config.yaml
arch: "vit"
model: "multi-label image tagger"
dataset: "flat shapes of many kinds, plain or patterned, on busy backdrops"
train_examples: 97500
image_size: 32
crop_scale_min: 1
horizontal_flip: false
translate: 0.06
norm: "layernorm"
norm_position: "pre"
hidden_act: "gelu"
mlp_ratio: 6
head_dim: 48
fused_qkv: false
bias: "all"
qk_norm: true
parallel_block: false
inner_norm: false
patch_size: [4, 4]
conv_stem: false
layers: 10
width: 160
positions: "learned"
pooling: "mean"
num_labels: 35
init: "trunc_normal_002"
residual_init: "zero_last"
optimizer: "adamw"
learning_rate: 0.0022
beta1: 0.95
beta2: 0.999
eps: 1e-08
max_grad_norm: 0.5
max_steps: 40000
batch_size: 128
epochs: 52.5
lr_schedule: "cosine"
final_lr_fraction: 0.01
warmup_steps: 1200
weight_decay: 0.0
Rows from block 3 of a small multi-label image tagger, named by matrix and row number. Rows with one number belong to one neuron. Each number is 128 + 32 x the weight over its row's rms, rounded and kept within 0 to 255. All counts start at 0. Numbers have three digits each.
After each neuron's rows are labels from the 100 images, of 14976, where the neuron reaches its highest value: "patch colour" is the nearest of a few named colours to the mean colour under the peak; "responds to" is what is common among them. Only what is clearly more common there than usual is listed. The data: flat shapes of many kinds, plain or patterned, on busy backdrops.
# fc1: MLP up (model.blocks.3.mlp.fc1.weight, 960x160), inputs 0-159
# fc2: MLP down (model.blocks.3.mlp.fc2.weight, 160x960, transposed), outputs 0-159

fc1.134:089137151216158060186127087100167163115117154127136147109143139084119144135223106135099104153114111174073126053147121145117153111056137056145100203120144098073171174131122111078101174096122170125153178132116118120146150141110166127081133137153115165216140091164141133146136191119152135133136098139118135110101154155108099134144151110115093145096172135133100131140147110142082119122144090094136087108091128163152123127174152081087110121159177120196128121168085147114162140197154089
fc2.134:094140134087105160153187080145102085142128137146149104087175158179076119128143150135176180109147165170164184141081109158107073176152157144128130091139138061152110050119165126123151154107154101138062082105197149145100141097156161094136158094082190142056115100152134178122062110145153146144138133124125123107155111108163130145135143084149120125127159154147116111042158074113184165095091109145144102058136145136133190136117129107085118115113108120078144100164154096123135120085144196
patch colour: black
responds to: black shape

fc1.190:176087169103121106109247111158156099140130092119099156134181125158118156181073155156130122135151134116093102091108095078189127101080123121155155116154157146143095107117170108086189133077142110179163129130114083134150077102091090144092137116098127113141153093125117143156101220113149104189098107112112157163156121156093175074194173100142079195118113106074136156098159177124158114137107097177125133145115100114147129155099153148151158147134132106099129135188136059095128106073123131
fc2.190:093114161184129129166103101092163128039117124114168063127137090119126094153146101123117107115092097177088124136128062162138140138162177136173165164142141175114144142132186132168143182185135116113115127106089132118087177111100132117106133103098089139118117095150106118087163123139118164172175059144156135129145111067153098120161126160103094091140047100169176117151164174088140132172122106168157085085141109108185176096112127146142080093181194053156131162167127100142143090100107108
patch colour: cyan
responds to: white shape

fc1.93:139131182103120093125129157088159167167120163097127139117089189116116124100164095134180103119132147094110131067141079134116148137097131139081135121114143130057165126107208095071136137129155169137106141095059126138149104200107168120141145113034127185166073096116100108099118111114168088134051105089130127135146150141130166078119179146117131111124160164108148178142145144103137185079116131090149081160136106168170140075159183102157145087126194137115163167159104130080096152067115101
fc2.93:116073151157155078173128200103167138111124138089125130069140162107120124121118140118126135110082151136102152116165138141117108124091152120100110113150105134115178119129123113093108121126138164124105136134153131151148098186108138113148141109070113140175101077132113109121079142000157124145105151134127108153123154127155151150140133135128114109129142133123138134153129156128112160121105148135143093255142113125140132132139123072118177071136128175138131115126116124120100139101155074
patch colour: black; white
responds to: black shape; its colour: black

fc1.426:198133204100141134123153033109148111124138104085075107120137127142098091133106131165090110105132059096129161146160069152104180121111135143152111150123133113127165161161124067087122110078112127162165092213088084094132120187145102184102143125136147117119151134060064143167107159184134139146111144067110085151142109145125105091109203116144137152137128154134155134117147182158140084097132079142143113088063154105126121110210138162155113139135174131154175186133138134105129170078129131
fc2.426:124149113096090111119103129136111091124098104143214126096090181141134094115134154092094104121160107147106099150153178097134044149122139156115139151180105067124107082131072151125160128087131107159083102120136165111136155110186144186125164083141185143141150127142170157143112128112117124109115137163097179093179140120177140148089043169099179155157067158120109090114188109167125145096094204150148104109144167182155116191127134141120105105134148148119029068104159107129089106136098128
patch colour: blue
responds to: blue shape; its colour: blue

fc1.314:106164146106131123160131145105096162144149157118127122119200109179176032114186133085126138157080122128107162132125148139177090121061121126147106168146100069111141126170171110093166078088076110147127065128086088132160114143168142088111128173075162166166101104160105131136081170103101087145118088119132180130090115162087134154109194089120083130111126114095162147084069151151142104149172208181121108139185110157126159175147153083146092153102160140115176087177138098114130110130124123
fc2.314:097138092086165103106120111187214118147194104138131171110086099086083128151082118146114115188087200156139083106131109129109155180144077084127097133128138188165159182117095123071159066118149139155140168213160142138131110139071139136137087101153134072125152158118118157073173116099151146136143081208104139100142191175167108103146139134168148128101145102064141128105075125137118099161170111075120141129090106105087086108138126107133107102133092124153123156122100137146138109168078156
patch colour: white; pink
responds to: count: one

fc1.449:137118119156137137162152022101141072107127162100175154097154100167079163109172140071189134131093207104122183129112118156124106111100167164166151107080122121094225104107114146126154172122058125147108124086112142168108115135123120198110129122112188125131109067124206201135067166183140132128120106121135111129174092088142118158124120064092115134152154126137124127080142121134174120083119154145122084080121150138166145117127164126109090111112120132154123170142100168193141136149110159
fc2.449:138181143171136170123084153130104192141157201109159130167109075140198139086131116118149182108094111132148154130107112162235104165153082097139142130167167156081134093139113148102123143154138172106100117097153148060173123125156139116093167138119083082116039135145097099139116091182129094114144156087097149119087123170164175207118122069129102146156120121135093137114109170145139117132167139122095115046148110140097132104127064133144105138115124114115158064127162150100083156072132146
patch colour: blue
responds to: blue shape; its colour: blue

fc1.299:161137116149154111097154110145157118171117107095073131118078128176119146145107094144157107153151148111144112114132087107154177061155104151099089090110141135131076107089137096092119125085122162154156111109140093089182128136124125170101154102114156117176095093134125171112106154116124140141097088089176106172172151126141118126215137121206158127173104162089103255109161139103177143131138120128111088114157161083143125075119159110186107133129105109054141142177140090071179172116125111
fc2.299:122097125151110072160102129104134096080129135118135136130154134108118091109141139174077102140140118141152068171112189115107167145106097125126162159118109103168111165061135101135131101160117151187175169124156115166102141137126131167137152092132135149170205189151099081116114047106204138079145113197109111094130139166103115122110129164081122081121153145198130085141116121074085060156076112110132204108139156166111137191107124119164144181160197118112070129104108117138086094148094103
patch colour: pink
responds to: black shape; teal shape; its colour: black

fc1.132:113140159110053142109151115113134101148061163076135126071116115148111153141125143128144195137116169122143149124108091170130179115081156128156093097105095133135172062132172144112133118104133108098121209123099117149154107146132148138096146127153161148136192119188113154126037160116152119157096094138134055129091248136111151104159157186105134105196150091142119175146099123078093122097134131143173106121148106123149131092148168103107102156133162207108089113189152083122166127152124097
fc2.132:134128152150174103098087110149144170129139084206131116149158168115183055075140104118074125142127104146118141124155136088089116131147124186085160166167155131092156149102100098089100114135159133131137085169154112128115099166114116153162117164049043134180123131063111116081201124109135067146111159143124166161133084075169138167103126115112089115125096169141182114134077166160149144162132126166109137125082171100149137139126118137125143086162138104148196091081040155159134140087153164
patch colour: pink; white
responds to: brown shape; black shape; its colour: brown

fc1.286:187161089160161102134146106154115113173148107149112119131130163211132125200147130130124128090145128098109104124151097085084107113101099126121102083120179161106128070140112116113128138087135114156164113128171128167210116130171145190125131161136151120125076070136148117139074154126090110146136077119152156211155096131145105069149145126169138179126107147121192142081169129105190139160119110160098070113148207067170106150126146121166055149091071130093133133120131051109111143092096124
fc2.286:105139165109087122130117068143116099147122144092098155138123176080129146091156133131087093080122154166176124086117182143118163152134116137103111108119135117107133157127116111144126146213164142099079183145082171082131132214068144194172133100150139155083163211160078080088128087113144112104095128121095136131114175085139141149074166173148155092095174168142126086138126130078082133128138116082159054077105080133140079116156178174115141154140206126093112133131121166114133131130157106
patch colour: purple
responds to: black shape; teal shape; its colour: black

fc1.694:132195159097144133115150104116112060149143122206117123108176180138137096137158120090136087161146122150138121085094082090069148098097142098139118190119107084151104145143140143074160138094118105152147079116056115141146106154104151134123104149133154181117162159126148110085123171133133140131125097159230096177144129123106084084115143194110127163104127162075183155112131149082198151135138095142121104096141167138185170084093187138152060169102123117086118138151090084115150149190087138
fc2.694:161138152130192135114132063120193091151155113177107138127099138089069198140092136148103114093139190105130110127100118127097150139091101107149130105132089174065107142114152121111116106103089179141127188169135170150131151172104099108074070058096131126099168127145123125129151137141169160160130069130138128155194185153127083061103131148158153176145158090107178132133132128108171080177141108129096098060122140129146201175084117156099114195088078135100113108146131091106098147144118171
patch colour: purple
responds to: purple shape; frame; black shape; count: five

fc1.53:159182092193114109104165077088108172145103143105137142124086143150149123144130133097130135177138118119123124087161083148109108070116154094123137169193136124125178158178133126087148136087130144113141110117134107122195056155180105142103166170119137145185088065152094129139106188163093114161079145106142110170095151156128122121179145052125073153109135163121146191129147138158125092124152146141160113071149150109115097160117147149180039109152217129121107090114117142099133098095117043
fc2.53:134190136139124087127110102130099088152142134139140171115193151111124114104106110141087083104159114116142163122143091126103132058142131103113100130113098070139130115146097103085202122156153179109182109167117060105156118105153142098120151122069165157213125085083050136169126185170155136122133143117185102173138089166091152120122163115082119157091091134101181153120162193121167111130108135109175063063156159169178181085110105091136095152154116124125109119186135131123128078154158101
patch colour: pink
responds to: grey shape; its colour: grey

fc1.1:126124124179159071161149089183155131116110100166084108113147111171117158182171123121110145127088066077137150097131105114139065068147146104171054155128157143149175151127158127114157142111101099119138208117132092134117155101123164178123135098139189117103121102147162164100064083151121132144105129105140114137144173117177128135163108155151114155177101127167154161109136084134115154100078098126165153105085134058081124080071178139156153128163082137155132114200153060084181146165168085
fc2.1:058131121050120142119134113142132074144174118109121099125163167124160113162114104127135122184126124110111149113113105147119155129093170119139127144147172117113095079155163084103180081106172141061122106091110116186145113186126213121132117071120162175094156100076151072162151140130123148137090097165123109103154155181105150104168146144145087163133175087062127084143077084171152137122152070171179115086115051161133180115183112109131109125111175139095078159125099158138160165168116151
patch colour: grey
responds to: grey shape; its colour: grey

fc1.56:133159131132151134177154114112125154149147144110110088108136122112178135127132168104098140098070100081127111091143173172162110111078119098167162160171086106129124148156121148063139135118086126106121078143112144167151100128144185141175091101160172174129093109191090120151131130111098085061127096151109110192125171182097124150144197098119055186116181135112141160126119126153115116165113189117120108119167124106091066195158150095080092105095133239125126114126151154118093186167133092
fc2.56:063117139139177132190197053171140123110114114139132156069095129129144070166118131125163158189103137130088043107128084108149160158109179103142143119135088136133139149111209115105084135099142131175133130104161084167133104168127148175119078151120128149144126147108123194142097116116131105169127099121156079132120095157136126107154108144187111067149141143139138179085130144126136099069122071119143172053114138141071111107108147093176089128142211174130151179111117134112155149081133072
patch colour: grey
responds to: white shape; its colour: white; its colour: grey

fc1.721:163176174127191139073168100181103160150133107128066171136074110118119130163132122141100136183142112138146104136127063088174128146115120142129155180123173129169114203076091119115182186159063112150199164112107092139157122090071077162135089153144137120163160087122134128112144129133113126137165128060195095121096106103114075108141124100114074109103126158122156188122166145134163136097122093124122156117092140117076060088059206135151109140139172102147082125098143130117108132151108139
fc2.721:078115140072093134132115170139122110174152067115126119092137199096066121118115096140102136139142110141151156121121122165105138136189142131074129110079095045145131114105126080098121113097191157089085092170209098105138203173105121112139096106126117158124142137135098121161146138133098188146162147126142121151091107111115087073149152077183176095124109205139103131136084125085187156094114084080184102154110135141145212153185154147099091140124166093123157169096129120099143140130142100
patch colour: purple
responds to: purple shape; its colour: purple

fc1.468:091140185161132088099169086150118158097150118128149148088167129145111168130112186089155095112105101097112121171111104156193118132060172128154089111156128157101137101182122115121171177165091160118144140153072105159184125111174090143155136120118186136185077094150147119141051178178137089121022109114145129125120142147078132147069108147111090109162186100137155138086150162120126143139101130131168150057121103137130087069098143136112086132167120165144104199110145109101113135078149160
fc2.468:140124153062110157119154112150134037147032190107151164100047165131136116094091122129120158099133196114183207131156139120138149157178131120099158124144123117095127079096129123114142122104138071117115124114128154095119081140126178174132135131143116131051157090103108222151127088110106131124116140142121143119090143120168111163152200089140136130138093159125043128120137115095157117109151098092132080117132093142197118163151093127123168109087119146108105128186133180177194125121120131
patch colour: brown; red
responds to: red shape; count: five; brown shape

fc1.529:114097096190116124126241127116133133166154092163119150085151115197147105095130132063113125208091088075108141127134165075139094082091134142139154137132126094133134124168157104057134131038122118105163113131152126171141085156102145138129094157114186152140089089088177157140039148114121097148116104160131110123142104163114178115181097080199133176149138101117162181055120130123129115164147142128104101137121106151117113170136152129184125148175148143164142119149119132098116188123098103
fc2.529:137146109145183120099140181147167122137138100148132138170102117165148114064079065110142117125099157156069151136093090105081177109110064136128124142118193114161170147111107140148134132144145070151129094129087119096098092104142122113111110231168094102144120174098133149102131084124152100137146118190136152105061135075160116122143112137103103094111130151166144103111180143059138199093174137135091151187128101153108109121155197137108157198113111062179099172135092111142195144142105098
patch colour: pink
responds to: grey shape; black shape; its colour: black; its colour: grey

fc1.249:176144104108072129087122106113126103141083165138110119118114136117137150119096101114185134087170183073135218076131109163150133118096157098122148113137189169106165095155186111135181174163092120110108128089055119128116075166128169144141134114091168174128089082122093173122095103125159086086080118105145084136133221129117181129165133131114088123189122103137122170144107122093144142127117159127165101120147107162134072098115157134141108111090148209116118104221135185103134162129112086
fc2.249:091103113141145103165086096142102198132120111118164107160198122088128080143103104183100090074108113195118089118162161099067156126158109197107121087137081060132149171203132146131054084117107200137120116148148137146137134137115132132109154138083048121171137126111095113111149148099101144119155218111103123181149084104144114172107117124157156145103112123174135127171091124129102109149152148092135202153100147147123126169151158137099128111135126093149176129053136115158124100073175136
patch colour: white; pink
responds to: teal shape; drop shadow; grey shape; its colour: grey

fc1.154:118152162178082135115135122144102103187088114184140084115119117098145130100170189147069176094101154134136129101129114063176083142105105136119146137151128122093096125076163113105145189156106120089161122120173105174158131110139127141186137097166124204086112110175148106168137140104148080137140093105167166150115118129161074134198157117122022143118135162120153148137160137121217124165126141113104097101161154099167126137110186155039094111104077141061123146132095153105164106119121125
fc2.154:168127070097117109172122041154159141147163187073123159119144117102088119173117096154192120113070116154152142156107131109164142130153185148094128098083121092134192177154138137088184076139110137149132175178132158097125167102133106129105110131115152141141166102171092113104088151129130182153144107135112148138116167172107120092141160115092155095121137167149091088055117146114122120098157062078188142061071127139072168150099181130133129139156143108124068166139125070135177056122123118
patch colour: purple
responds to: purple shape; its colour: purple

fc1.666:139075128160146116107149085146126106135103163142082132096138125119127152150131115131132068216134115133123144064125096115079137124115154148151088162121126176104108088119115114065123110168139145124170136154096074129149075139089054205081153140119111154159107084092073163114139180119138132126130104153212090116120163153131150055197172133147114148142110141090136198181140180118146154178099096133146102113117200146158128091130130106138165086181113153152129158152115134033166161126149114
fc2.666:133119129110075101138118117153096146119140148101164146192044143148129133125154111144145143152141091057142055124123174124163154180167100198128059068112076151142191129184194091129115112172090135106127168135092128118160160121156123136156073099127096106180128173143148114108154133139034115122118084093130077114129135142127159136142165214118162137095083115141123167101118145136126164146131128092146146067114086112157050082153174113144136157086146104135140159089168147132141134099103089
patch colour: cyan
responds to: drop shadow; black shape; its colour: black

fc1.369:105171196108095104171104110131088174137171183087100076104155129139170119082112127125106061162115118135130166077143131202128083142150130132142111077148136161106121155196178123042121125133121140087115113135089132065126102157205110163131167117117181120095122094093094123144127152126131118104112091110157072147134165164128106146112226092133130098137124103105144117139075152189129141170153140189164130115133174143120079123143146096076086127092148124132133109114087158089205153150175109
fc2.369:177096067147174124095137132121159119167013141094149110154112118086128134140119138153099091079096179132114097127139135108098127110153095158143092144202090114140139095114113161162109087172094119161124138134109113134127143104142088138107095157113104105213129176150177169134114108152123123062110150150176163108098188120111123130169147193109132116142088161152058096158193147106099152118177164166124096089171119118143118182106111138180142158127080131108113116103157050149145054100077125
patch colour: black
responds to: black shape; its colour: black

fc1.696:097116140168109066205118144097118204090182167072099118086124112142167134107146115125111109149119111136092162064108155199136118130139135089131133138157138148068121172180193150060117095079136170106143186134126115111124084150151120116120138098105136131122103102118096111144113181117102145166110092129156062156091130168190138172104162071168125099132126119122141151084072177157122104163151157183175129122097114141075124121155168085109127095095156127166115090114096167071131168147179072
fc2.696:154133110113159101101074091167167092168095058192108127152092132114148113137106134149142124112111163134148141164131130056064135120120101132144126156112123112199119124130098148135171109136105095177149124122136168177129098141098126148096083146133182104157139156102147189092154087163120105106107103166124203133176153094064118152152086125111108161129106138111129105137187116163205124120149176115126142088108125079106116200090127215159056120123134119140163146144120101177123104126027182
patch colour: black
responds to: black shape; its colour: black

fc1.763:168134102186170112145146099131167133143112093122093081100140141139108084208155147129132153140111143120136145028099114101079097130089149089089169188160201132114177111154230095110184182115122079186139181105100105144154091072147162141081145170142121172108120130179096143144103147109132120163151107135158159136060107130167101078224166115109095136122118165148151128137131101171148140068106137120135129125143106118098115171118141090133122132125173139115121108118121088114091131125154070
fc2.763:175170140139108078091136079119111103177095158088097102117141137113123112137153069135195147129118173193160105162144150074141147079142132107067103145062134092156143056119171144126166182104127107164105101124169147111128154160184149129111160166136111152178132085187128080152128153116117155096124121118151140198123084087102128096205158104133096142076115142135068130122150092079169141130131162090138075052124140128120185152132193137158107081116114067142105142148079097135156125138149095
patch colour: green
responds to: teal shape; brown shape

fc1.273:113112165166118054148158118122150153129122117104146135102111138101127147129095099047143078224135138141084095091127083102102079048067156064134140141117069147122170160078176103066116148116125134147173127155138139071157113156116128172123087130090098152158163110130173123174145142162165100119080194140200110177106182178133143115144106080173082165137147078117122137124135093125119112072134187123122144108147146119141161117089116129156160116161165114083155136159070115131137143166160113
fc2.273:130169122117133067201151087216096082128136131099081118121134131082126052168147135157142129136104181185150070075130134064146111150136126154086087163163087091167124084154131158156068060104153164137118125112168131152117168172082139127134128150080146148160196157130186186123096178129118152118091127117130201079182103119144133109146133154142175116107133136069095123131140134121136065091120145126143128090142118180109109154114169104123135128134083061152127082131138117080166112125141104
patch colour: black
responds to: grey shape; black shape; count: five

fc1.282:181143125135140139107146085146083099156131130107087127173143094127143068113101086120121069108172149076127121099107142153122123083083121115167114148115140111072100113141115106115160122136132210145161155153082077107196069109163131160092168119091167152138139144092106140220080154152173127124113129149167092145106217201126113093137173106152121147137106100121156118143155186127157107163147129184101147102149095112154107146097131063188045183158114157099165137109137135107112185103105141
fc2.282:152118143112118129153104094103176149115122128130140157131131141183149114139139156148061185074153106116139098151168122100179064121154149155063150141133123093096124066139087084098150155110077118125130072093152151124162140160156147121164108173125118103158089084073078133198157115155069093089118174084078164109146072105100148148097111135126157168109140158143107180102171141129074144156107149109129080068089121155186136176140111200141153135197113103181174120099178151125097144075129111
patch colour: grey
responds to: flower

fc1.483:165178115134140067088147091179062158137116130139149119108172114160167146154109123121130068124150078144132061137109120112153103144070159137145089095147168128169119129186161149121170178145079081166107126156122098163191112103195101144169159172125139121191116130166137101146111178157148082101072116138133133113136117139083113149179108133102075147161176100144135131126157136116133154157100140159159180040116130081065100165077156140141056143185135149149081117082137089132162147099160115
fc2.483:075076174146140146142180122101136151071215098118184194110113189131125133094088134113122125111160125141117174191116157155183117111140150147135101086138067117125087137094133072116135136091109217113168137155118157094102112135105148158135088125144135118128107132099105169143094100136125119111073121149135086069142144128135148062031097128190208104136132133111158096114130131072119115103139108135144105179141111126143072099146130128050184129094144142118139191164182140107142109144125155
patch colour: red
responds to: red shape; count: five

fc1.32:167132095067097106142141100147150142101108141136110106088096179106111151180133134150097185123140132135123222099153122143085148165186181119058085152147149141100139112130167108104177115143160104110111156153165124132134140163164087116103169102171184103098144162139075146164109116115116112115073111145123048124122176138109092143102148139120133123155182178122079137131126129104115117128132113106209140117063123116059154114146166151102080065105155136150048170121124163128177094172154046
fc2.32:129115155184159156140111084188070144185169101148171129172203068164193124072126104135198104084086129119123070133128122056154103089109133158167160088104117112136147142133106144134109130178105135128182125122091107117128137075074128165111134136072130139135087116140142182114101118142143067126201113116111112142177108113118157096170116109154114129130070051126154162114159142101139131156135170132065159094182139118174114115107117136094157156165124131110209104111129120170077129099116171
patch colour: black; pink
responds to: black shape; its colour: black

fc1.406:124137139179152145094133153153130096134187035159151125169141099131178123136133116157114143131137046131121082121064130031166112105138128134149143147114151141145106178072115109127136195147125176133182118152134115099107142091116119146106084124178065100102171163157123092114177133175129101133120189153125156134087068078115116108088079130136135166097123092094151111112123122164133112133170137161063149137120178059134121083072090149073160151138085084097175100109104138106164120162128179
fc2.406:126133127083136113120118199177131150140145111120087111121126153081080124165089112120172111107090151131106103121120134115072173086076083153115095094055052091119121146135169197117089097057112154140144170199119103168125142148109091097121103123107110121149145141122188167153159170107143179114116101162088083137135145134109136121178139076179111130110132102144091156116106144142156125145149099107139140210088120148085188157177150107054099119139143143182148177118064130189177140160144162
patch colour: green
responds to: green shape

fc1.234:150116169141144072162127160084171155146100149086117132088114180097090146116160098154183083117107160110091126033136102138099138117086131126107134133113134144087186114147188113079125135137168160140108161090076115154128103200090177129131149114049115175191122085147100103117122122089168100130074092114127096157165184131130154090159164164113105118107148140120143204179131136098112176114091171095150076173151118150156126097138165071145152080128172149133152168151087126092096135102141072
fc2.234:110070140160151082174122201102163138112127148086131125064139172115113138118128135125145136099077151149106150124164133146115098134096146128098108109148117134117172119128117121100112115135143165130101131126161139167136109175107134108160152105066117141183093064137116108112088141000147132146114128136122106137134141123156151149142138132112118103130149139119134122143127150126115160126080151127163093255138118130139135127142128075115184063142132164142126117130122124123099126095159079
patch colour: black
responds to: black shape

fc1.283:130091125067124048102161086162119163167078154183128137127134112160118109172129105125115096137129128111118121082160115106108116153118150083150135089143205146108120118187165140098197184140135086127144077135128092116162133120129082160115116140093155140172111110099098151164133160144124076138081127165129169199125107140064187100140174125116070171113123076080168137126161193134160103172080130111138112108076121140088088156110144211191151132164156119152152093177148084102117170148143101
fc2.283:090129082122082152102177076115109088122165125151149181110102150147111134022159104151131179089164116108163175172113086144162128157171109157110159142106133110105109121059095091100116143116156156106186139100149122137119100117110149082163089095130167183082118140168126178136055111129155160120165096107064159093116157148182161108098120138135121089130154148137084166095150150140145154077124070128121088097150123200198091117116122110093113140089149164123099145165120211174108153092109110
patch colour: cyan
responds to: drop shadow

fc1.37:115146164086109099113131106173084084140139129138092090130189125171128125163122143129106112122155128097133153072158168141067140128100117095114107109128194141107136077137151131114143127118180102134103115170148119153165115154121145149141119111045174166101148105120166136139102193094158113167078079166143096191157162163090125106155235081140119133149133094047169132090103126096153129186125161149132090111153143098172152188140081091170065136135097149141122059138092072129160173105160141
fc2.37:136158118124109172133135061162131151140189180105200154127085120157101129128100105154167150136128095163135152125098100163160098157167172187189064077146093084154126148082101066117118117119073144117099122130119160107102127101177108137092116084155172115106121090131164135108095128165078190169125112098133074063191139122130134145076108103132198153195202104095102098109135120127135174111137095168139155086141161135108125084141158152145107141078098126102115098173199117119138082155140145
patch colour: pink
responds to: black shape; pink shape; its colour: black

fc1.374:109159090179144090123151114203095115123121109154119100096184124144142081159115133056117171132153091116111102149166117143121142103122100096125128139167155123146176083140101073108114186093146139138123109173167074110214118110166111216164094171126092199097084147157118133135099129181127089103108173089116158188086122148125175133163089066173105123163136153145121200103116118072089137127089153110139174106129149110159072153075124134159093123119141133121160113094110128171109180075142125
fc2.374:177156198098138096104110114089144051086108157089134104122128163112088135186080149105107172172090201149106149111122091200099113121114110096122116146099115154056136142135121157161110121144140092102110111138126183166103141164109122121147157079126132132082192137160179092138112148101165108173156117135113093173134175124140144144115184196132068132068185122136107121176131147105153142107106122098098083113167146173103217139126092145087129097099113154102086115160050138112144109167165105
patch colour: brown
responds to: teal shape; its colour: teal

fc1.47:161123123111169102166129066142132110181098123087121117108090147183154104160116195142132158171091164162129120140121132088138052114094183095149133116191180122111148159112186162114110100157113091141082195157129146104113144136164139168092202153146149183110170055124067156111096106187162130140112155094112129148110108107160195086122193103117077129138126127116114148129216122107115112098097133173141101061147147184091109153115161110117128137170158117087119126169132118086117076120152105
fc2.47:145104153111089131175104093165150057143107172137143095132134119096139141119095146116118110127166139086100103103075117131164144087087143142126176174113103162057118059153166136134139121094165187175107124086107193143107111159192157108113124136156141082152178142239155106144117201081106113097114097089134135117120173166099104078147131165112131072159136156134111112167114134133094122119125205098138099089129135166134150145087145120131115185064101156133093104139107120065182160132121067
patch colour: blue
responds to: blue shape; ring; its colour: blue